config.yaml
n_mels: 64
input: "log_mel"
tokenizer: "word"
encoder_layers: 8
encoder_width: 192
decoder_head_dim: 32
decoder_bias: "all"
lr: 0.006
momentum: 0.98
orthogonalizer: "newton_schulz_5"
Rows from block 4 of the audio encoder of a small audio captioner, named by matrix and row number. Rows with one number belong to one neuron. Each number is 200 + 30 x the weight over its row's rms, rounded and kept within 0 to 999. All counts start at 0.
After each neuron's rows are labels from the 100 clips, of 14976, where the neuron reaches its highest value: "top examples" is what is common among them. Only what is clearly more common there than usual is listed. The data: struck, bounced, scraped and rolled objects made by modal synthesis. In brackets: how many of the 100.
# fc1: MLP up (encoder.blocks.4.mlp.fc1.weight, 768x192), inputs 96-191
# fc2: MLP down (encoder.blocks.4.mlp.fc2.weight, 192x768, transposed), outputs 96-191

fc1.437,133,180,180,162,183,180,204,176,161,187,225,227,224,214,208,168,175,190,253,192,298,232,189,219,203,207,246,233,245,174,233,217,248,188,213,180,262,218,225,195,226,217,196,221,209,198,190,230,211,180,254,245,216,192,227,194,177,196,148,175,238,176,208,216,193,242,273,143,144,234,194,214,167,224,220,191,182,238,169,146,220,207,211,219,190,201,173,176,197,215,258,234,170,197,209,146
fc2.437,217,241,252,234,194,177,170,213,156,171,210,228,214,198,224,233,203,225,225,202,157,212,180,237,189,218,202,198,207,252,224,190,218,271,190,198,179,234,148,222,144,243,244,203,251,225,182,189,246,171,190,236,178,222,152,226,150,171,176,233,202,190,180,204,195,195,218,210,170,163,208,216,191,150,163,174,173,217,216,128,185,228,194,206,179,205,217,211,182,232,229,245,145,210,219,184
top examples: mains hum (98); thin (high-pass) (38)

fc1.217,242,191,196,195,216,263,266,238,212,189,246,222,194,214,171,141,167,208,219,232,243,191,199,205,190,185,151,204,213,220,211,180,170,181,211,131,199,225,204,235,211,161,227,202,206,243,222,157,231,150,177,148,236,141,226,212,167,175,198,203,202,209,171,225,187,216,209,148,182,165,194,184,234,210,248,240,221,234,191,174,182,195,224,194,236,235,155,194,220,246,139,193,219,191,245,155
fc2.217,225,162,175,179,171,199,185,226,245,151,162,136,214,179,152,224,237,179,176,213,176,217,224,227,194,206,181,214,172,221,149,185,217,180,231,155,173,168,166,180,161,196,216,189,252,171,230,152,173,207,241,168,202,191,213,227,219,157,214,202,137,190,259,156,206,198,200,224,216,170,216,245,185,231,210,130,218,203,231,153,195,174,218,218,181,239,243,233,219,240,217,187,126,224,175,190
top examples: hard striker (100); thin (high-pass) (90)

fc1.219,225,217,199,237,207,199,216,221,194,222,151,163,234,225,227,199,189,207,185,158,169,264,222,176,183,279,204,164,178,232,172,234,194,176,166,227,185,240,142,230,196,206,226,193,212,179,165,204,196,191,208,227,212,188,208,201,184,207,228,151,185,186,160,259,225,199,173,188,202,228,192,141,253,198,213,198,193,206,197,201,226,207,174,202,195,236,215,167,256,207,192,249,192,209,229,186
fc2.219,173,185,179,204,201,192,177,166,227,224,161,195,204,243,184,190,223,193,192,215,255,220,204,123,188,213,215,221,224,123,272,190,145,231,215,180,178,208,232,171,213,218,207,224,194,234,218,215,212,218,181,181,203,194,131,248,223,210,209,195,274,244,248,180,204,215,203,194,190,175,179,223,164,150,240,234,235,200,228,241,189,258,208,175,164,195,183,257,226,186,184,177,206,202,195,211
top examples: hard striker (82); membrane (79)

fc1.732,146,208,254,191,204,233,195,218,159,157,213,207,290,189,172,213,175,252,229,187,276,229,154,185,177,201,207,184,222,202,163,153,172,215,206,142,221,224,202,191,195,226,195,144,240,184,198,181,193,272,186,180,207,181,182,168,191,214,256,207,176,198,185,178,225,201,192,202,150,201,214,182,206,226,215,204,198,247,145,172,175,226,227,234,178,164,165,166,181,169,221,239,159,241,171,173
fc2.732,201,188,181,205,237,211,235,233,183,154,183,220,216,183,220,194,197,207,197,237,194,174,248,222,161,173,209,214,208,232,233,212,192,223,249,187,137,242,201,213,172,158,235,200,212,202,190,220,216,214,138,242,200,210,239,210,224,207,150,188,232,171,193,156,229,193,246,188,183,172,257,223,195,239,147,199,179,199,217,142,258,165,180,210,121,232,237,190,171,209,251,226,213,226,212,207
top examples: mains hum (100)

fc1.89,246,212,204,199,224,194,194,260,216,222,184,217,210,172,164,179,178,205,182,240,187,199,172,203,247,174,234,136,175,200,178,186,239,187,220,208,187,192,133,219,248,182,203,179,200,152,192,183,137,226,187,202,190,192,215,187,141,147,231,222,214,241,178,214,202,232,148,211,171,199,186,218,235,190,187,200,237,215,196,258,176,174,203,173,229,232,225,255,181,233,261,166,172,233,184,151
fc2.89,127,185,192,153,186,186,187,145,167,226,196,186,186,206,202,225,184,189,184,213,166,179,182,218,223,186,250,236,222,193,235,201,174,154,206,199,271,218,193,181,218,167,202,198,197,224,230,215,182,199,176,208,191,164,204,248,203,194,173,219,257,184,199,231,208,203,207,204,166,200,198,251,189,254,227,221,190,170,177,125,250,203,176,157,242,214,246,180,169,208,200,178,175,224,258,213
top examples: hard striker (90); clipping (33)

fc1.311,158,179,232,198,182,180,240,264,217,188,171,203,175,194,209,195,181,234,208,218,197,163,188,210,182,243,175,223,169,251,225,251,188,197,175,200,188,181,156,179,182,218,167,199,228,220,169,217,193,222,158,144,222,211,187,191,189,165,218,166,223,243,169,187,178,164,202,190,187,175,206,199,209,177,154,186,254,170,177,251,180,212,247,217,186,209,235,192,176,162,165,237,218,194,221,232
fc2.311,158,249,143,168,219,215,159,233,185,208,197,154,165,267,253,239,176,218,230,214,221,244,139,165,216,170,216,170,197,211,219,178,188,228,209,196,163,229,203,226,174,191,174,170,180,209,238,215,199,146,237,232,211,228,228,241,180,159,197,233,153,169,178,157,210,219,180,281,202,250,208,176,227,190,193,252,179,228,268,185,229,239,183,174,186,213,215,236,193,198,211,140,116,218,227,149
top examples: hard striker (100); membrane (63)

fc1.478,264,185,230,220,265,169,219,204,169,238,189,121,171,168,252,216,203,203,254,231,186,183,114,189,200,197,170,226,199,229,188,215,217,271,213,210,205,181,194,231,257,166,184,168,233,233,177,256,244,161,174,177,221,176,189,229,175,204,188,234,185,173,203,216,183,226,176,153,237,209,219,197,217,194,191,161,205,193,166,240,198,168,178,217,227,197,220,234,231,241,200,172,262,193,210,213
fc2.478,172,224,186,203,152,188,199,169,216,172,229,172,224,213,190,213,180,194,170,166,152,233,191,198,245,144,183,183,205,234,198,217,124,178,189,197,188,154,215,178,133,231,211,209,217,189,183,201,217,218,174,270,166,234,196,197,246,207,159,187,207,228,170,220,195,200,200,189,183,181,163,241,181,230,191,226,263,194,174,224,201,172,194,190,187,190,196,114,184,189,207,198,233,213,194,167
top examples: hard striker (98); thin (high-pass) (69)

fc1.274,196,205,180,224,181,233,192,235,145,217,206,231,213,165,212,254,161,187,176,158,207,225,236,200,183,213,159,212,217,171,187,172,165,231,211,218,167,222,212,211,205,238,212,188,171,229,170,230,232,170,217,185,181,227,216,161,190,174,148,188,250,184,231,267,188,248,192,229,245,173,180,202,184,173,218,211,203,188,191,212,179,216,209,215,211,189,166,169,139,189,143,250,164,246,202,215
fc2.274,185,204,228,183,196,187,218,191,230,192,223,200,179,213,160,195,135,202,226,173,155,177,173,181,223,186,245,209,157,167,199,177,212,159,227,267,202,225,191,257,208,205,213,204,187,242,223,172,238,187,171,206,210,192,134,215,235,211,182,166,178,218,223,183,209,153,223,188,125,174,183,225,206,204,214,257,130,153,225,143,184,213,197,208,173,151,192,170,215,239,264,210,195,193,239,200
top examples: square plate (65)

fc1.533,182,255,209,204,193,229,182,215,212,200,169,154,287,147,201,209,170,137,158,194,257,201,234,185,146,204,206,168,212,187,218,142,168,238,227,201,215,250,224,205,207,195,221,164,215,162,201,184,239,195,181,224,203,190,184,192,222,187,186,199,165,198,202,241,281,152,191,177,136,154,251,237,217,244,184,215,208,234,194,186,202,194,210,221,199,133,220,165,184,132,166,158,206,213,245,211
fc2.533,246,224,221,188,132,257,201,153,175,177,175,225,275,145,233,176,240,198,209,204,215,224,154,192,161,192,148,209,185,183,198,230,176,235,129,171,213,189,189,154,229,216,176,240,213,230,166,155,221,199,189,246,201,186,209,212,204,146,201,209,238,131,252,153,191,198,185,214,169,189,211,220,189,212,229,206,210,212,177,167,258,174,204,189,136,183,191,211,177,216,221,262,196,177,181,212
top examples: mains hum (100)

fc1.647,177,165,201,196,163,158,228,246,192,231,250,166,188,237,216,243,184,212,187,236,224,171,200,131,199,169,188,286,160,193,224,146,259,135,267,188,156,209,245,188,206,168,224,219,215,174,169,232,173,202,172,194,187,206,181,204,153,155,193,210,186,194,159,238,181,188,193,270,197,210,227,196,224,212,233,161,181,182,247,181,204,233,247,195,171,184,146,159,220,193,263,169,167,170,142,188
fc2.647,146,223,200,191,204,210,173,161,196,202,222,229,184,220,166,161,179,204,197,198,180,212,221,167,197,202,193,219,215,146,191,201,139,238,207,153,170,152,188,227,223,217,188,206,146,180,229,209,194,212,219,189,162,168,191,176,228,256,222,149,203,187,228,234,243,271,198,145,195,265,207,208,224,205,132,195,213,168,288,217,191,213,201,156,209,218,238,202,197,233,166,223,235,178,217,173
top examples: square plate (97)

fc1.641,149,183,238,207,194,207,219,246,203,171,214,232,198,176,171,173,212,206,192,201,146,193,163,216,173,173,187,217,214,194,183,155,256,214,202,187,267,171,260,219,262,244,210,201,198,163,205,232,221,217,221,186,190,212,185,200,171,203,199,193,168,255,195,213,209,172,166,150,213,217,215,133,155,234,176,198,197,207,187,132,161,230,199,189,186,168,206,173,198,196,247,208,167,226,227,159
fc2.641,173,253,228,210,205,176,211,222,203,180,162,251,169,230,241,203,184,160,217,176,243,209,238,188,224,210,159,177,199,173,229,151,221,209,210,171,165,266,231,182,197,210,220,263,222,210,129,153,203,147,182,211,211,190,199,235,269,159,190,212,144,207,190,228,207,223,237,239,173,182,215,204,210,178,215,208,171,200,214,210,211,193,193,209,185,226,187,244,182,247,189,264,175,170,196,112
top examples: mains hum (92); shape: clamped rod (31)

fc1.762,220,165,185,216,188,197,279,182,246,239,180,221,265,236,191,223,219,180,165,173,204,161,217,182,182,212,215,203,226,222,224,172,261,177,230,185,259,215,163,187,232,208,212,173,238,228,141,187,201,182,199,143,189,165,238,191,266,195,197,204,160,261,208,228,203,264,207,142,195,232,150,239,223,174,239,200,197,234,209,128,188,210,213,236,241,139,195,234,101,188,230,200,196,217,157,214
fc2.762,205,232,246,177,195,131,209,201,193,250,175,234,162,175,183,211,152,220,256,214,189,190,231,193,198,210,192,173,185,190,233,211,208,196,185,207,254,220,229,200,195,235,211,212,228,229,287,222,250,223,219,177,206,205,222,221,215,212,168,216,199,158,199,198,193,130,182,171,204,160,213,188,200,219,227,164,286,185,203,131,203,206,152,119,164,210,174,192,247,222,214,224,179,221,230,167
top examples: mains hum (70)

fc1.272,126,167,236,215,227,169,157,169,190,199,202,233,236,207,208,175,149,209,221,151,256,189,165,202,186,217,251,194,262,230,199,252,227,174,250,198,217,208,222,221,190,177,194,208,170,160,117,161,202,187,190,223,213,154,215,183,221,199,169,164,222,173,218,230,213,198,155,214,169,196,201,197,174,208,172,218,244,225,190,168,173,170,195,201,256,179,194,200,200,246,224,223,192,154,200,186
fc2.272,189,207,184,240,148,262,212,239,149,184,206,255,232,218,235,216,182,209,224,208,172,201,177,204,202,178,178,193,232,210,211,189,207,234,204,253,154,251,149,205,207,283,229,203,240,203,207,200,218,172,233,263,191,168,154,202,204,163,204,204,177,194,205,188,268,220,221,192,155,212,211,222,169,166,184,188,157,199,159,166,159,212,238,217,184,235,221,218,176,187,229,199,144,217,210,187
top examples: mains hum (100); thin (high-pass) (71)

fc1.38,201,252,224,250,243,157,170,190,179,222,231,205,159,248,180,186,190,182,217,233,211,199,128,167,221,196,277,219,212,204,213,206,151,186,179,204,247,244,173,205,266,175,197,250,176,198,244,255,182,124,205,212,191,177,186,175,210,179,214,214,176,182,176,209,226,190,191,220,207,150,193,146,216,213,212,207,205,179,190,216,207,180,201,249,226,165,202,147,230,205,133,232,170,166,189,177
fc2.38,202,154,227,197,201,207,201,165,209,194,156,194,212,129,251,183,243,197,194,224,185,225,224,155,203,180,210,220,124,162,177,182,259,218,209,212,168,162,146,223,180,218,224,199,220,226,226,178,215,186,184,190,210,182,247,206,215,231,206,194,153,200,249,154,238,214,212,171,248,197,190,195,207,259,238,142,256,202,150,153,176,205,204,202,177,161,151,235,151,169,209,217,237,206,189,209
top examples: hard striker (98); membrane (52)

fc1.212,191,220,201,180,152,178,243,172,209,245,192,234,193,215,175,218,209,185,210,194,190,180,197,199,189,253,190,132,208,234,188,188,160,202,218,161,247,208,211,206,227,192,225,199,220,156,215,198,178,169,160,227,172,197,197,187,187,222,211,203,230,128,186,169,187,222,175,245,193,205,241,183,180,193,223,178,175,223,249,230,240,175,201,236,269,231,173,201,232,172,231,199,202,218,179,214
fc2.212,236,205,197,260,161,162,194,212,235,192,187,203,212,156,216,237,218,211,163,164,199,247,195,154,172,213,210,186,134,257,240,202,221,183,182,203,196,202,160,197,151,192,212,140,225,231,189,153,205,165,235,203,173,268,218,191,259,222,147,188,239,220,185,255,223,236,222,171,209,218,186,183,185,203,209,209,157,180,201,184,198,162,214,181,176,251,235,182,201,160,155,217,144,157,172,205
top examples: hard striker (100); muffled (low-pass) (54)